{
  "model": "class-conditioned spectrogram diffusion model",
  "train_examples": 52083,
  "patch_size": [32, 4],
  "positions": "sincos"
}
Rows from block 3, named by matrix and row number. Each number is 200 + 20 x the weight over its row's rms, rounded and kept within 0 to 999. All counts start at 0. After the name is the row's rms in percent of the matrix's.
# q: attention query (model.blocks.3.attn.q.weight, 192x192), inputs 0-38
q.141,079,151,143,186,196,192,188,200,181,187,204,229,193,177,198,224,160,208,191,178,198,194,206,202,198,200,201,198,187,196,178,216,216,161,189,190,195,204,200,221
q.142,073,173,208,167,171,200,180,225,222,194,192,216,199,174,185,224,205,222,179,196,213,189,192,223,197,183,229,227,229,201,194,214,200,213,220,194,184,210,190,213
q.143,075,179,210,208,180,223,189,223,207,213,227,205,190,211,204,202,183,183,212,206,212,132,207,232,174,170,218,178,190,196,212,188,168,211,219,223,193,203,204,192
q.144,076,202,191,155,194,188,203,201,186,218,196,231,188,218,208,218,196,179,224,202,202,215,188,225,217,192,205,190,212,192,197,227,222,202,194,180,191,196,219,188
q.145,071,210,243,174,216,249,220,210,221,219,210,191,212,191,174,203,219,192,191,214,207,221,182,181,190,222,211,210,220,176,216,244,192,240,207,189,185,214,209,179
q.146,072,191,187,206,181,186,183,263,189,184,190,198,210,176,183,191,207,222,233,223,204,193,196,189,212,213,201,205,203,205,199,200,196,214,232,219,210,225,198,217
q.147,087,192,180,137,154,165,194,194,172,196,197,172,222,166,191,178,195,177,192,208,201,182,198,205,204,202,213,189,201,198,183,207,217,200,200,196,209,203,210,206
q.148,079,172,217,173,209,210,178,170,220,203,187,192,164,181,201,204,157,213,231,170,198,197,209,204,184,216,201,233,235,210,178,201,188,165,168,191,188,184,195,214
q.149,064,223,193,198,195,162,189,238,175,187,201,186,192,207,201,196,207,227,138,203,190,191,255,191,190,190,208,196,214,199,173,176,233,210,193,188,202,223,211,177
q.150,076,189,196,178,194,166,189,218,221,195,211,172,220,171,216,177,215,163,170,220,191,192,193,187,187,182,208,191,191,166,212,172,209,192,191,191,201,204,202,185
q.151,076,189,211,171,202,205,194,171,200,212,202,189,177,190,187,202,179,186,198,194,183,228,180,185,178,187,188,214,158,223,209,208,184,183,206,191,177,156,193,200
q.152,092,200,200,235,201,168,203,202,183,208,178,168,184,193,169,194,241,216,192,191,190,220,173,191,204,230,204,163,216,190,198,185,188,199,225,204,224,206,200,183
q.153,067,170,184,205,206,203,178,170,223,215,212,187,246,184,186,213,171,214,189,233,194,218,209,197,198,188,224,228,204,186,208,244,211,199,198,210,215,226,203,205
q.154,062,194,177,187,195,139,190,181,210,187,187,206,212,182,181,209,191,143,180,202,188,211,182,183,211,189,200,193,208,201,206,201,187,207,207,179,179,194,181,216
q.155,078,240,206,239,204,277,211,146,203,212,220,215,205,208,205,195,218,215,201,202,226,202,181,210,218,220,198,230,207,206,214,183,226,208,184,212,211,243,204,201
q.156,067,213,196,212,203,216,197,181,197,186,197,203,195,187,206,199,193,183,189,170,185,227,223,185,181,195,201,212,218,173,206,181,224,194,192,204,206,207,219,209
q.157,085,192,190,232,215,210,217,190,183,195,184,194,168,205,210,203,215,178,150,214,202,211,196,193,226,171,198,233,169,209,192,195,152,193,182,191,178,195,198,186
q.158,073,166,174,219,196,187,219,199,202,189,204,197,226,193,190,210,224,200,218,194,193,210,192,199,194,164,191,196,200,201,207,208,209,199,203,197,227,218,223,192
q.159,083,196,203,162,207,242,170,234,149,193,211,240,187,172,183,211,196,232,227,188,204,207,215,214,193,211,204,201,219,205,180,199,242,207,213,187,209,206,211,195
q.160,122,205,202,215,197,189,214,223,209,215,202,191,210,206,223,209,203,191,190,209,188,192,190,223,185,217,201,149,185,231,182,231,175,202,194,237,197,194,227,218
q.161,118,196,186,215,185,212,185,194,185,187,201,207,211,189,202,214,237,221,208,211,187,204,236,201,210,163,199,210,182,213,170,192,213,200,190,181,180,182,199,211
q.162,130,182,196,177,192,225,210,197,176,217,205,255,223,205,154,263,166,206,175,167,185,193,157,204,220,192,203,210,225,200,171,206,195,198,172,209,189,203,221,218
q.163,118,210,213,215,212,195,184,195,177,230,211,229,187,175,201,175,220,209,210,221,216,209,196,183,220,184,226,194,227,179,220,201,210,198,205,202,187,223,205,208
q.164,123,215,200,202,189,197,200,202,164,219,210,124,183,220,175,190,189,205,191,182,191,167,166,253,222,192,192,207,217,192,220,156,197,254,175,213,190,200,211,161
q.165,124,212,214,212,219,187,195,220,212,192,199,206,207,233,187,242,185,228,220,220,230,189,172,170,234,231,202,233,194,222,230,217,166,198,233,217,162,186,192,244
q.166,106,194,190,217,197,198,175,217,217,189,176,229,196,217,182,197,171,197,214,200,208,180,194,198,178,208,192,183,206,227,189,178,184,148,215,194,212,194,208,210
q.167,118,202,199,188,212,194,181,211,173,210,202,227,183,193,210,202,177,171,201,210,207,201,203,166,201,182,197,205,234,209,160,198,190,168,196,215,182,188,245,230
q.168,124,193,203,181,216,202,199,185,182,202,191,236,221,217,191,249,236,190,210,191,195,196,174,178,172,227,189,192,205,177,226,256,250,196,204,209,195,224,184,173
q.169,125,197,192,219,186,209,205,168,186,192,212,151,194,218,212,223,173,204,156,244,216,214,223,209,175,216,199,185,171,222,206,229,188,200,206,232,188,208,198,195
q.170,107,203,193,228,220,184,201,231,189,220,192,200,194,201,210,254,179,181,191,172,201,182,164,169,201,228,202,226,174,193,202,227,220,209,193,224,237,209,222,184
q.171,138,196,193,191,169,205,213,200,229,192,188,218,210,230,218,180,203,213,212,201,216,206,218,197,236,225,189,216,216,190,168,142,210,171,255,202,188,202,209,216
q.172,122,209,190,225,202,200,194,200,174,202,220,219,201,200,189,233,172,178,174,186,193,211,226,170,205,168,211,205,200,226,156,219,222,201,195,190,203,193,216,187
q.173,120,231,211,220,186,186,208,202,224,168,232,188,209,232,212,158,187,178,199,212,182,212,181,191,217,168,204,192,156,183,202,199,187,210,171,190,211,190,172,171
q.174,115,222,206,221,200,189,199,221,189,201,187,221,188,201,170,216,177,201,214,198,222,200,214,172,192,206,211,229,199,183,180,175,229,220,210,196,192,183,194,191
q.175,131,199,202,213,189,220,198,201,223,210,203,177,183,172,247,214,225,215,165,159,198,182,193,226,184,231,217,198,220,199,227,258,202,184,205,184,177,188,186,207
q.176,114,196,187,183,202,214,183,189,209,190,199,160,216,178,218,134,158,197,192,208,203,213,211,220,215,202,214,185,190,229,208,195,169,185,216,193,191,183,201,198